A small image captioner, trained from scratch: trained on procedural textures in two colours, tilted and lit.
Rows from block 8 of the image encoder of a small image captioner, named by matrix and row number. Rows with one number within an expert belong to one neuron, the router's apart. Each number is 200 + 20 x the weight over its row's rms, rounded and kept within 0 to 999. All counts start at 0. After the name is the row's rms in percent of the matrix's.
Before each expert's rows are labels from the 100 images, of 14848, where the router gives the expert most weight on average: "patch colour" is the nearest of a few named colours to the mean colour under the peak; "top examples" is what is common among them. Only what is clearly more common there than usual is listed. The data: procedural textures in two colours, tilted and lit. In brackets: how many of the 100, against the usual share in percent.
# router: router (encoder.blocks.8.mlp.router.weight, 4x256), inputs 192-255
# gate: expert gate (encoder.blocks.8.mlp.gate, 4x256x256), inputs 192-255
# up: expert up (encoder.blocks.8.mlp.up, 4x256x256), inputs 192-255
# down: expert down (encoder.blocks.8.mlp.down, 4x256x256, transposed), outputs 192-255

# expert 1
patch colour: pink (29 vs 9.8)
top examples: white (56 vs 16.9); ground colour: white (45 vs 8.3); honeycomb (29 vs 3.5)
router.1,096,203,230,175,190,235,214,220,215,209,158,215,199,187,209,198,222,197,210,205,160,218,216,240,186,201,193,198,203,193,204,223,215,194,193,189,202,213,255,191,181,225,205,210,197,196,172,207,182,167,216,226,219,224,198,181,227,178,231,191,228,201,208,207,210
gate.0,098,216,211,224,196,192,232,187,193,194,192,204,212,201,185,226,219,183,209,192,214,230,213,223,216,188,188,224,198,175,204,210,202,160,198,170,212,178,215,199,179,204,201,224,226,219,181,179,197,168,226,198,214,234,174,207,213,197,207,218,193,202,184,177,165
up.0,096,207,188,205,190,194,216,165,202,187,190,198,191,214,218,239,225,176,222,218,203,210,209,198,222,163,203,226,186,155,229,206,219,172,200,200,192,195,213,174,198,202,215,232,228,228,209,178,205,177,225,210,234,206,179,187,210,190,203,213,198,222,166,191,186
down.0,094,225,199,179,177,234,171,199,195,196,197,198,193,190,185,223,188,185,178,201,197,187,218,208,196,217,192,196,186,232,172,179,188,180,229,188,203,217,183,218,178,192,180,174,206,184,178,239,175,192,200,223,223,236,185,224,209,231,228,203,200,229,196,241,202
gate.1,110,209,231,202,202,198,200,179,203,209,192,225,206,198,174,160,156,190,206,192,219,180,166,189,174,203,187,205,196,203,166,237,168,197,232,193,214,194,227,241,211,209,198,182,202,188,179,202,222,235,237,197,175,184,195,182,224,184,227,178,224,225,218,218,185
up.1,109,213,242,162,172,248,177,169,220,173,212,223,201,196,199,166,208,176,219,198,211,183,168,198,193,199,189,190,217,241,182,208,190,214,241,201,199,221,198,198,218,178,176,184,220,187,213,227,224,197,212,205,215,186,186,213,208,204,176,176,219,211,199,233,224
down.1,117,219,217,217,176,228,164,208,221,206,250,205,203,173,167,209,170,186,184,163,251,182,201,177,197,193,182,164,196,237,188,172,177,188,202,164,183,176,177,181,193,189,182,173,174,169,183,212,190,177,198,230,198,225,185,216,216,184,184,194,222,192,189,225,202
gate.2,096,232,193,198,192,202,232,194,223,197,151,216,165,195,210,199,233,196,192,201,181,210,208,229,191,226,196,182,224,210,183,203,172,220,199,187,195,197,198,196,175,216,166,164,215,214,176,181,204,191,235,175,179,180,185,219,214,200,180,208,172,169,215,172,207
up.2,096,171,210,188,206,222,166,202,178,193,231,220,238,197,176,206,192,227,219,173,212,186,204,199,203,197,208,197,209,217,257,223,226,199,207,240,214,193,189,202,224,205,208,229,178,175,233,196,192,177,200,226,205,211,236,210,195,182,207,226,241,228,206,227,196
down.2,094,197,182,171,155,232,212,176,197,174,204,218,207,195,171,197,201,191,185,210,213,199,216,169,216,197,148,208,175,202,194,224,205,193,205,189,235,212,186,172,194,241,178,184,181,192,183,176,177,181,213,185,212,207,195,193,208,228,202,206,207,186,198,214,193
gate.3,094,194,179,230,239,207,215,187,193,233,224,199,189,207,193,199,214,227,206,224,195,190,211,215,215,191,206,208,163,213,232,223,175,237,171,175,229,194,171,207,212,229,191,212,223,217,205,187,208,205,216,219,161,219,243,205,220,228,224,189,242,234,237,210,178
up.3,103,235,190,175,172,196,222,194,187,181,201,178,221,183,191,199,171,218,192,183,217,173,151,186,217,240,218,202,203,176,176,179,144,174,205,228,198,203,211,172,224,232,202,193,228,201,183,198,191,192,196,181,201,188,181,189,237,201,187,191,187,186,192,183,194
down.3,103,154,216,170,204,242,217,208,193,165,164,227,200,233,171,174,232,227,212,212,198,183,178,186,186,206,203,207,199,185,195,241,162,221,192,236,205,213,230,188,190,206,185,192,211,228,199,176,203,207,194,166,178,192,204,212,167,211,205,199,163,196,206,225,178
gate.4,091,179,209,243,183,210,202,213,208,222,209,177,180,214,160,213,248,223,198,202,188,187,189,224,170,205,207,219,184,186,203,211,206,180,195,199,202,183,201,258,209,188,197,206,209,209,180,172,205,206,227,220,188,187,232,220,210,213,198,189,187,189,227,216,204
up.4,094,190,200,213,200,174,207,178,225,182,178,178,209,204,209,231,217,205,218,239,198,189,202,232,202,203,213,211,184,175,217,204,218,187,209,179,208,199,204,230,158,195,172,229,237,186,199,201,202,185,219,221,199,199,203,222,218,229,171,181,196,212,215,191,198
down.4,093,187,182,242,245,183,218,182,202,190,233,195,181,202,217,207,164,180,208,190,196,218,208,205,215,211,201,163,228,170,211,212,179,213,215,167,200,190,195,192,201,185,209,208,227,207,200,207,230,233,187,226,181,177,186,198,210,201,224,195,187,206,170,223,174
gate.5,104,200,204,204,224,190,191,190,209,203,228,174,199,225,208,184,170,215,214,176,199,184,204,223,158,213,191,187,213,191,190,181,193,207,179,228,178,198,205,196,175,210,204,195,199,221,205,189,243,224,229,212,208,216,194,206,202,205,216,222,193,189,207,203,219
up.5,106,212,193,206,201,190,226,186,171,169,198,215,191,151,198,188,147,211,183,173,178,181,194,238,201,197,193,201,228,188,210,186,235,204,213,210,183,219,209,204,190,190,206,246,204,208,191,172,221,206,184,209,239,224,174,234,227,207,184,192,189,214,213,217,198
down.5,111,227,200,165,221,183,227,205,191,209,194,189,202,205,204,188,214,193,204,219,215,200,197,227,217,222,220,209,210,166,215,228,197,241,195,177,205,196,182,202,232,198,206,228,237,210,191,237,223,208,176,203,214,161,166,213,196,183,205,200,199,231,216,181,190
gate.6,101,216,175,214,190,200,236,170,209,216,206,195,244,171,214,215,192,211,227,191,209,187,194,189,166,211,193,217,208,184,189,193,193,177,220,219,226,229,218,217,226,198,205,211,175,242,189,236,202,235,185,202,217,146,236,220,196,205,232,219,219,210,199,188,194
up.6,101,187,162,200,205,190,166,200,235,210,173,210,197,194,214,213,195,199,208,214,195,193,204,190,196,204,235,220,195,170,193,240,209,177,196,183,189,198,231,232,204,174,180,207,234,221,183,166,194,202,228,211,185,193,187,185,239,202,217,215,216,193,226,193,189
down.6,101,180,205,230,210,186,185,208,194,207,188,203,189,211,239,185,188,203,218,191,187,213,214,201,198,191,223,216,197,181,176,220,210,203,190,209,202,151,203,154,237,172,179,203,246,235,175,172,207,215,158,176,178,207,214,189,195,213,186,177,154,183,206,209,176
gate.7,100,207,179,195,204,179,208,215,209,238,226,172,196,242,194,204,183,212,191,179,188,171,174,205,208,221,207,170,198,221,193,188,185,217,203,198,228,199,201,200,211,209,238,186,222,174,187,222,223,211,218,203,189,223,176,186,225,205,191,150,175,201,221,210,196
up.7,097,212,183,195,200,185,216,234,231,220,181,193,196,173,187,206,171,203,207,180,209,197,180,183,189,187,183,164,238,208,206,185,188,223,179,207,173,195,214,172,200,159,189,212,201,173,191,240,198,201,209,190,216,206,181,176,227,217,221,194,161,193,232,188,189
down.7,100,235,202,162,192,205,233,207,189,229,184,201,169,214,200,180,185,196,195,224,173,188,182,205,196,214,255,221,223,208,188,209,184,234,154,218,204,241,238,234,237,194,216,178,198,194,196,205,199,199,211,170,220,166,215,167,189,211,205,180,218,208,184,192,231
gate.8,099,199,207,207,194,212,200,227,241,219,202,241,201,200,199,180,207,201,234,184,205,214,235,169,201,185,170,225,161,191,231,203,201,238,206,154,182,197,217,215,239,201,189,191,151,151,216,174,201,199,216,181,191,210,194,208,182,193,202,172,213,186,229,199,166
up.8,097,186,192,187,206,188,194,195,212,174,202,204,199,235,210,221,219,195,173,228,208,230,214,176,235,156,223,191,167,188,210,206,236,215,204,194,198,198,186,227,200,190,199,199,226,193,200,243,247,197,169,229,190,211,189,190,231,212,225,188,206,209,202,206,216
down.8,097,213,195,217,211,177,158,177,179,204,199,203,188,206,230,190,218,200,211,211,177,207,183,153,221,178,181,206,201,184,205,189,195,201,206,201,170,196,226,200,210,203,197,215,178,210,200,212,231,213,236,209,170,215,186,205,217,225,217,177,206,223,204,164,181
gate.9,102,215,201,185,175,195,181,160,205,223,191,227,187,170,221,203,160,229,202,202,235,230,194,199,203,207,207,224,207,224,207,214,218,238,213,227,204,208,190,188,198,198,192,195,210,152,209,151,210,215,187,205,177,204,171,210,197,229,192,209,190,179,216,230,227
up.9,104,210,190,202,209,213,192,174,175,181,187,205,200,164,204,256,178,194,214,219,193,230,218,217,241,207,177,223,179,206,201,193,202,201,205,193,224,191,187,174,215,195,197,215,221,192,201,215,206,212,215,234,181,230,190,197,192,223,173,209,192,205,181,198,243
down.9,115,215,180,195,197,175,244,194,160,178,219,188,180,223,230,181,250,197,188,201,192,223,189,214,198,193,230,194,188,205,221,223,184,219,171,209,158,211,199,190,212,203,160,206,191,210,210,187,215,203,216,208,187,227,186,202,184,178,216,163,186,203,187,163,214
gate.10,103,208,220,201,185,221,203,209,193,214,193,216,209,192,174,192,215,241,218,184,184,197,218,229,210,200,221,200,169,203,200,235,216,209,200,187,186,183,201,223,229,182,218,159,209,218,173,215,224,211,199,217,241,180,206,194,217,161,191,220,224,178,231,203,203
up.10,104,209,195,206,231,178,197,211,208,200,210,193,204,216,217,171,169,181,200,206,226,198,181,166,160,221,188,205,214,214,200,188,174,221,224,216,199,230,209,168,176,214,194,209,174,214,241,202,189,201,194,184,173,212,194,205,168,221,200,180,180,210,196,191,204
down.10,100,189,205,193,214,247,197,169,200,202,182,161,218,184,193,221,220,216,165,186,227,196,215,202,145,214,197,210,214,234,228,199,186,186,243,201,205,176,201,207,169,224,189,201,165,187,217,171,179,139,236,209,205,218,205,211,178,211,189,201,184,212,227,193,187

# expert 2
patch colour: green (25 vs 9.3)
top examples: teal (39 vs 16.2); green (37 vs 16.9)
router.2,089,187,228,203,207,194,164,177,209,217,187,189,214,230,188,210,176,160,204,210,218,191,193,209,165,199,196,164,185,233,225,220,196,202,200,218,180,192,183,238,214,175,202,195,194,178,197,183,160,137,205,184,188,238,168,202,203,170,232,212,228,218,189,189,230
gate.0,102,176,208,185,221,197,220,204,195,211,175,204,245,217,248,190,212,186,249,236,192,245,190,169,198,181,175,192,209,196,219,188,165,214,174,193,203,197,222,213,222,179,175,184,147,214,236,188,206,200,225,209,196,216,195,191,215,197,215,173,213,192,183,200,188
up.0,095,231,241,206,220,200,202,178,175,216,186,193,238,227,239,210,190,173,212,207,173,198,199,203,205,174,170,193,205,210,194,215,188,163,172,201,223,231,215,209,201,186,208,217,215,190,195,220,223,204,227,150,225,208,193,175,199,189,208,180,209,213,193,163,220
down.0,088,196,211,218,200,172,167,186,195,214,168,187,183,155,245,204,212,184,223,221,197,271,229,207,192,189,179,203,197,226,213,191,205,215,186,198,194,179,210,205,201,216,201,202,190,205,209,217,181,223,214,195,201,203,170,244,192,206,229,169,221,192,189,184,181
gate.1,096,190,216,184,199,199,212,217,204,217,155,195,215,203,171,228,197,177,224,207,182,200,204,177,202,212,161,212,120,195,204,211,171,210,172,226,172,207,234,213,184,212,214,175,170,212,227,188,211,180,218,206,198,206,195,226,242,190,206,192,240,205,178,191,202
up.1,098,199,195,192,173,208,205,198,181,178,208,193,231,204,187,188,191,194,215,218,224,182,233,198,195,180,165,229,179,234,215,246,201,221,216,183,193,214,192,192,181,200,204,163,191,228,188,230,179,224,213,234,166,193,202,191,214,181,201,163,177,198,187,227,216
down.1,095,220,193,167,217,204,225,195,186,191,209,220,185,216,203,217,205,184,223,223,179,223,170,209,200,216,193,197,195,181,209,227,190,200,163,206,201,221,155,195,206,178,216,198,237,206,214,159,169,210,161,164,207,203,195,217,178,211,217,193,163,196,200,176,186
gate.2,094,184,207,227,176,192,160,222,180,231,169,219,170,202,182,215,188,230,212,175,206,197,206,195,204,231,199,190,209,208,237,212,241,185,229,205,194,219,174,224,182,210,211,194,201,196,222,204,212,209,194,195,201,227,209,211,189,211,203,247,202,182,197,170,188
up.2,092,198,201,215,208,209,191,229,206,235,195,185,169,202,190,202,194,175,220,199,191,209,192,196,173,195,213,218,184,214,147,189,196,187,211,170,176,190,219,193,196,155,165,205,219,216,200,189,175,218,209,206,177,209,174,182,210,160,187,195,183,197,188,223,202
down.2,087,196,225,234,175,179,180,197,238,215,223,187,216,192,193,211,183,196,197,211,214,196,168,144,212,185,216,168,186,216,215,163,224,225,202,204,210,200,209,187,221,163,221,204,196,196,174,199,179,209,190,194,200,237,235,232,226,186,218,233,195,186,232,184,202
gate.3,099,174,220,218,215,213,191,182,223,199,211,175,205,214,210,204,201,194,177,156,195,170,189,197,200,203,205,205,211,212,168,170,201,199,183,189,236,211,189,213,180,187,232,222,234,164,168,204,212,163,153,167,204,202,199,171,246,203,212,201,195,215,176,196,162
up.3,100,237,177,204,162,208,219,217,207,192,220,211,234,207,207,204,248,207,250,204,183,191,201,203,198,209,206,211,198,203,175,187,205,211,181,163,214,193,213,183,189,188,203,217,189,207,189,216,210,201,191,176,180,207,212,238,179,212,218,172,187,221,224,184,208
down.3,100,169,199,223,163,182,232,227,214,192,212,197,180,204,213,209,185,207,192,219,148,173,200,179,212,182,190,197,197,200,186,199,226,190,169,210,194,194,215,171,188,201,171,204,210,208,211,171,221,210,205,195,231,199,230,224,214,201,217,191,208,174,192,221,164
gate.4,099,211,162,179,210,212,220,233,211,238,180,199,193,213,210,187,195,193,210,210,228,204,169,203,202,230,190,192,193,206,205,203,195,204,197,211,188,224,170,212,227,186,207,194,160,216,220,182,186,178,198,212,206,228,247,232,192,186,189,237,184,183,187,228,175
up.4,102,201,224,193,214,172,210,201,222,216,191,192,213,229,177,221,189,213,179,223,234,194,208,198,224,179,162,227,189,223,207,241,213,203,187,188,219,198,178,203,175,198,198,205,208,184,167,189,201,195,192,228,176,216,178,226,212,196,194,186,184,182,205,187,208
down.4,102,197,200,210,189,186,203,192,164,203,201,192,182,179,214,227,211,187,231,208,187,172,193,221,215,199,196,191,197,202,200,169,210,208,205,186,213,196,199,197,178,211,217,201,208,190,212,208,252,190,185,192,188,197,162,179,257,198,168,190,197,203,157,182,225
gate.5,093,207,190,229,223,183,154,215,182,220,204,237,217,195,211,207,184,205,199,156,186,220,182,214,173,202,169,237,216,211,212,213,205,212,203,212,195,192,187,196,226,181,197,181,214,201,242,174,200,217,235,204,213,190,221,192,201,209,150,231,190,190,177,195,188
up.5,097,191,200,156,221,207,183,215,200,209,206,213,196,204,180,188,203,196,220,188,198,219,196,209,245,210,204,219,205,186,213,180,180,179,193,192,195,212,191,204,163,200,213,183,213,184,210,197,186,165,183,188,232,182,213,241,218,181,230,216,211,197,184,186,173
down.5,091,199,180,210,177,226,220,214,211,207,188,185,198,212,189,209,170,182,211,183,208,168,212,214,210,158,191,192,174,164,156,204,179,199,175,225,190,204,161,163,217,206,204,195,232,209,200,179,197,227,177,190,187,183,210,209,180,181,206,193,177,174,165,187,206
gate.6,104,179,142,242,192,186,237,226,187,183,220,197,218,211,178,201,199,180,215,202,175,174,178,175,232,207,200,184,203,198,231,207,203,212,228,241,211,187,168,191,191,197,193,180,204,207,191,207,231,219,218,226,195,185,178,200,176,181,215,229,215,188,178,179,157
up.6,103,209,228,190,183,209,183,171,175,191,191,197,186,214,192,207,188,180,172,202,186,177,223,188,223,215,186,204,194,162,215,204,205,166,201,234,207,216,185,199,187,223,224,224,236,221,229,198,207,189,225,207,200,218,194,221,226,177,208,199,190,197,204,243,181
down.6,102,197,168,188,183,196,207,195,216,209,215,198,212,233,214,219,200,182,172,202,223,223,210,230,211,222,223,194,204,201,159,176,163,175,198,220,194,184,170,178,191,199,229,241,202,198,187,202,185,186,213,184,201,185,226,216,193,159,172,193,219,181,206,188,200
gate.7,100,199,191,180,216,214,249,173,212,192,174,202,191,169,204,198,214,194,183,185,200,175,200,192,199,180,203,167,207,183,195,170,221,211,243,208,259,185,197,217,202,202,186,186,233,186,154,184,199,189,196,205,182,217,175,223,198,229,203,223,202,211,189,215,189
up.7,100,210,208,172,208,191,165,198,171,224,215,271,190,187,184,184,206,226,220,196,201,217,189,226,204,200,220,217,216,181,229,237,199,183,219,228,196,202,231,183,192,192,201,227,210,208,215,229,206,197,229,178,205,208,213,168,193,178,200,158,193,177,204,204,197
down.7,101,181,175,201,216,213,228,209,220,221,205,177,187,204,198,204,149,213,176,159,225,183,192,227,221,189,205,184,187,217,192,190,194,188,168,181,195,195,161,193,206,188,191,195,179,180,195,178,187,162,205,171,207,195,237,181,197,172,180,202,210,176,209,195,233
gate.8,098,235,195,197,190,196,210,186,192,215,151,179,188,201,189,262,204,193,154,177,184,162,191,196,221,195,195,211,211,187,213,147,206,208,203,221,170,218,201,230,197,223,223,208,202,176,197,174,183,174,212,197,209,193,174,211,200,205,211,170,215,208,189,188,235
up.8,090,227,173,179,176,210,174,215,201,164,173,212,219,174,183,217,169,175,167,214,209,216,206,175,234,195,162,200,193,159,239,178,179,214,196,186,217,192,208,210,184,235,240,225,193,177,221,194,191,145,180,225,228,222,184,197,201,208,214,218,210,221,195,224,224
down.8,092,206,187,199,214,166,184,152,209,230,225,173,196,187,220,204,203,164,181,199,219,204,200,198,175,197,225,178,194,198,196,161,186,188,230,181,179,159,230,220,213,242,239,239,174,195,191,232,231,205,223,224,200,204,207,201,167,210,225,189,177,251,190,168,190
gate.9,097,185,180,217,233,231,215,218,218,210,213,201,213,178,195,187,221,194,202,240,192,204,230,183,207,218,199,208,208,196,199,216,219,188,200,194,227,205,208,169,180,206,199,212,210,195,210,157,191,164,145,189,203,202,193,215,160,224,209,180,212,169,206,230,199
up.9,098,176,200,168,219,225,198,195,200,206,194,196,180,182,198,235,211,185,205,193,226,174,189,171,188,209,225,173,217,210,212,225,217,207,201,198,220,207,193,226,183,206,198,208,230,204,189,170,189,195,220,186,212,205,196,182,256,209,177,199,246,198,222,196,224
down.9,089,197,178,197,215,198,238,191,185,196,193,193,189,206,209,199,194,172,201,218,201,211,212,233,206,242,219,205,236,189,229,223,209,156,207,202,193,189,181,216,202,188,249,227,230,231,209,193,203,203,188,224,196,166,180,194,209,168,212,218,196,220,200,206,220
gate.10,102,222,188,216,208,203,193,207,228,176,206,189,184,202,168,223,184,186,182,228,210,185,232,171,177,153,206,209,181,194,211,202,212,173,184,214,185,194,165,181,210,200,164,157,169,206,224,197,182,204,210,214,157,210,181,205,191,202,211,232,227,202,217,191,217
up.10,098,179,225,171,219,178,171,204,189,226,203,199,209,212,192,207,211,192,208,226,220,189,207,168,219,232,212,196,197,196,203,168,190,214,168,194,216,207,195,215,175,223,190,201,187,180,194,183,230,216,182,200,231,160,225,203,178,233,197,193,191,205,185,186,198
down.10,101,193,230,214,210,175,203,222,195,205,207,205,211,183,201,155,162,224,217,204,167,202,207,175,229,208,228,216,219,194,231,195,225,224,191,189,205,218,246,201,215,177,218,218,197,229,180,235,217,219,197,192,200,203,207,177,213,188,205,216,193,215,214,214,198

# expert 3
patch colour: brown (54 vs 21.6)
top examples: black (74 vs 17.1); fine scale (62 vs 29.6); ground colour: black (47 vs 8.7); pattern colour: black (27 vs 8.4)
router.3,096,175,177,210,208,199,185,190,227,189,188,198,181,197,177,195,193,176,193,190,196,207,191,176,178,229,180,218,212,221,215,225,194,213,187,164,193,185,231,201,170,171,242,166,207,155,199,212,210,165,178,166,197,206,196,192,174,222,196,199,196,194,191,212,196
gate.0,101,188,180,239,196,221,231,162,194,186,194,186,199,169,214,207,192,182,193,198,217,228,208,216,230,208,211,195,198,206,185,192,199,201,197,196,193,200,173,196,181,193,175,204,173,237,214,182,203,205,226,213,195,204,195,209,215,200,180,210,218,187,213,216,205
up.0,107,198,196,226,176,208,252,167,201,222,225,205,163,192,214,198,179,167,226,194,186,191,214,190,211,222,204,210,184,202,201,166,218,218,215,183,211,186,186,217,224,183,158,192,239,188,137,159,184,199,203,218,221,184,187,178,235,188,180,207,204,198,212,211,205
down.0,109,177,209,198,201,190,236,214,184,203,201,205,214,204,201,238,199,212,220,190,241,201,203,195,189,195,189,210,182,183,221,194,158,209,200,195,173,220,190,217,169,228,215,204,165,195,249,169,188,175,184,190,194,188,211,202,186,200,172,210,189,198,217,205,233
gate.1,115,215,164,222,201,195,222,202,218,205,178,168,190,190,194,201,177,233,183,207,217,221,210,217,170,206,212,233,153,201,190,189,200,202,242,200,175,204,175,215,193,194,218,237,180,182,164,189,204,197,212,210,221,164,202,185,185,204,175,179,213,209,262,232,187
up.1,115,204,182,197,209,166,212,192,177,188,187,191,189,185,195,198,187,204,189,230,198,231,194,222,181,226,210,220,174,171,198,194,166,195,209,209,192,224,186,185,177,223,200,216,183,188,182,194,205,197,193,192,234,173,224,192,205,190,176,192,188,222,222,208,163
down.1,122,168,208,233,172,215,189,201,171,179,160,183,193,207,193,219,192,175,185,227,192,206,180,184,190,201,200,190,204,211,187,159,174,190,223,218,211,188,243,233,178,211,201,196,230,186,173,200,224,211,194,181,200,202,242,211,222,246,214,207,156,175,239,214,209
gate.2,097,225,188,181,211,219,175,210,188,220,186,183,197,239,200,199,192,243,237,195,229,197,237,202,179,177,189,194,193,215,182,190,195,193,180,206,223,172,226,181,209,215,213,185,183,208,182,208,203,209,229,196,193,204,222,168,195,196,184,206,161,200,178,232,181
up.2,106,218,182,214,201,204,214,188,235,235,195,204,205,169,206,204,231,180,204,180,178,193,187,200,174,219,183,214,206,182,218,207,220,194,204,201,183,224,202,190,200,210,207,183,212,183,214,179,188,193,180,189,213,148,204,206,197,203,225,223,202,197,166,192,158
down.2,108,168,182,218,181,222,213,181,212,188,217,169,217,199,216,229,213,215,176,188,207,180,195,195,171,203,210,219,231,218,185,179,196,176,189,187,188,172,163,179,192,184,191,202,157,177,217,183,216,150,231,233,212,191,214,208,201,181,172,183,209,181,215,204,221
gate.3,099,214,204,184,249,203,203,185,214,177,187,178,200,192,185,210,189,198,217,238,188,205,212,177,184,184,170,174,214,179,176,172,223,240,200,226,200,249,208,230,196,222,225,231,208,203,180,200,204,249,218,232,184,179,186,183,188,198,208,224,185,230,187,200,237
up.3,101,210,209,199,158,182,150,216,188,202,194,230,198,183,190,189,185,181,217,178,218,198,192,173,204,161,183,207,178,209,177,238,186,179,213,176,207,182,198,210,186,203,193,257,246,217,203,208,175,217,178,191,208,225,215,178,189,205,178,231,215,206,179,208,180
down.3,098,214,187,197,198,224,204,176,256,177,258,172,222,176,199,217,188,187,197,191,201,200,196,153,190,213,163,207,214,198,192,188,179,214,205,180,190,215,195,196,207,205,213,181,189,198,190,158,209,195,213,224,224,225,195,167,211,164,203,214,216,197,188,228,226
gate.4,102,205,209,200,197,215,224,183,215,215,230,179,228,199,176,186,161,204,200,169,191,204,184,211,186,183,165,216,195,212,173,215,221,218,215,196,185,187,214,181,243,197,214,205,207,196,143,157,207,195,186,182,186,204,173,247,212,182,210,198,189,189,203,182,225
up.4,104,176,196,187,223,168,142,208,169,183,192,207,191,236,247,193,212,222,212,219,214,219,202,206,177,194,213,169,224,208,219,197,185,200,203,196,199,176,174,190,191,183,204,229,197,244,230,213,181,219,178,191,191,183,238,208,210,235,200,202,214,172,211,202,185
down.4,105,207,218,220,219,189,159,224,209,224,209,209,237,196,191,192,207,195,167,159,215,175,203,212,216,204,178,240,172,217,179,228,207,192,208,224,170,161,199,193,213,187,216,220,193,187,176,217,206,224,197,253,178,178,167,209,206,170,208,185,218,190,187,202,212
gate.5,100,184,216,211,185,221,184,233,216,214,193,184,215,213,189,188,217,221,204,227,191,175,197,193,194,222,186,192,212,171,214,229,185,183,162,180,204,184,171,177,178,215,214,198,164,186,182,203,207,211,176,192,195,186,207,193,219,232,222,201,201,179,204,218,202
up.5,104,184,216,168,171,218,175,200,198,205,210,197,186,196,176,224,200,186,195,219,198,196,217,182,183,175,164,190,242,228,215,215,189,210,209,202,238,226,222,206,228,223,212,203,209,212,207,218,201,194,201,197,179,199,184,156,220,210,194,178,227,207,211,169,243
down.5,104,216,220,234,213,202,208,183,198,190,215,185,228,188,227,208,160,209,207,168,218,238,208,210,217,185,206,191,223,167,208,216,209,203,245,218,213,168,186,159,209,180,205,227,194,168,197,204,192,185,213,204,171,192,210,189,191,205,202,165,208,197,227,191,186
gate.6,096,156,206,206,186,213,216,219,189,205,169,238,191,205,181,227,218,211,184,198,223,176,210,222,194,233,212,191,185,208,199,195,211,183,194,237,232,186,198,190,164,199,204,210,157,222,205,190,198,160,205,196,178,202,200,192,169,219,202,202,185,192,235,226,205
up.6,093,233,197,197,229,162,207,237,191,203,201,167,195,207,215,192,177,183,211,213,198,165,215,193,240,195,195,206,208,190,210,161,173,206,212,209,204,238,206,170,212,184,230,180,179,206,189,207,219,222,153,198,175,188,201,162,178,170,194,181,202,193,162,175,170
down.6,094,234,184,173,239,199,229,214,155,208,163,231,205,223,225,209,227,177,207,183,204,186,209,243,226,202,209,185,208,187,219,205,198,208,182,223,185,216,185,204,181,220,229,224,193,210,223,226,203,204,231,205,159,179,174,215,193,197,173,191,193,204,217,183,217
gate.7,095,210,183,195,183,210,189,203,226,187,232,212,136,173,188,213,196,203,194,201,195,190,235,202,205,205,189,218,204,248,181,220,217,222,195,194,218,213,219,195,170,214,180,153,203,202,188,257,199,180,192,189,202,161,200,209,212,195,178,181,218,232,243,204,205
up.7,095,180,218,184,165,241,182,203,216,209,225,172,226,198,174,197,219,156,194,214,161,201,193,167,196,226,194,179,189,209,170,230,195,200,213,230,203,180,215,200,197,169,209,173,199,209,222,204,207,191,222,189,212,195,190,213,194,230,180,214,204,189,200,227,216
down.7,095,196,200,171,185,222,187,182,202,204,215,212,217,212,221,214,206,236,185,177,184,222,239,215,176,248,186,197,188,218,210,206,161,208,197,157,196,192,165,154,190,215,165,190,165,195,183,206,229,155,216,209,216,243,176,169,201,207,209,199,198,231,211,220,200
gate.8,097,173,211,212,223,224,188,222,188,183,199,220,209,187,199,196,173,177,188,190,211,208,233,216,188,195,221,178,173,224,208,211,186,222,217,169,198,195,203,197,180,191,212,171,193,192,213,220,202,225,217,184,188,212,194,179,225,217,204,181,212,211,235,175,187
up.8,099,194,163,184,197,205,200,185,171,223,242,197,183,169,235,219,177,187,229,169,182,179,201,207,204,244,205,216,182,178,220,194,173,203,195,190,189,235,184,202,208,172,193,217,224,241,218,166,210,209,192,212,176,205,203,240,188,216,199,224,206,213,205,216,200
down.8,097,208,214,207,190,188,193,194,224,186,209,207,181,207,179,185,199,188,176,214,225,172,205,214,171,176,234,152,212,209,221,178,168,215,231,213,219,211,184,207,216,224,206,194,224,167,190,218,199,163,187,211,203,187,223,224,205,194,181,183,208,235,231,208,180
gate.9,097,174,164,164,177,192,236,215,183,223,195,190,208,219,202,167,198,215,215,195,193,224,210,195,194,223,198,234,232,170,193,171,190,217,209,183,215,205,187,200,222,220,222,230,193,180,200,206,170,238,201,186,209,212,239,210,218,223,226,179,198,211,236,193,197
up.9,099,223,222,178,209,226,201,219,223,216,209,193,195,166,225,218,182,180,191,212,188,175,228,226,194,207,209,201,202,227,204,216,201,200,200,229,173,198,214,163,231,223,207,185,222,209,206,175,200,191,194,236,207,182,205,198,185,164,210,195,206,199,180,200,240
down.9,094,205,187,211,213,183,187,230,220,199,209,191,223,185,234,169,198,189,202,198,208,205,201,213,222,188,194,223,178,185,216,215,191,207,179,221,168,176,197,215,221,240,203,216,224,216,213,190,206,220,176,198,181,172,190,233,201,172,237,210,208,168,178,149,187
gate.10,101,195,216,231,210,201,200,188,186,184,179,226,175,213,189,177,199,203,209,208,213,222,192,188,181,188,204,201,169,200,194,191,172,169,202,191,195,199,187,194,214,223,192,226,234,192,186,178,239,228,195,214,203,161,201,206,207,204,167,167,212,212,198,187,183
up.10,097,199,221,222,222,189,209,201,178,189,186,211,237,163,182,193,215,192,200,186,168,191,171,204,187,156,208,170,181,189,209,200,222,174,213,220,215,197,196,183,200,191,191,193,184,222,196,195,221,188,204,204,217,216,188,208,168,196,168,201,231,214,207,154,199
down.10,094,172,180,199,236,188,202,210,185,210,197,220,207,193,226,187,215,201,215,234,168,217,216,223,195,203,194,199,198,194,239,216,247,212,170,176,186,220,192,217,204,205,194,209,220,262,221,202,230,212,195,181,205,188,161,227,220,231,248,206,171,214,211,220,155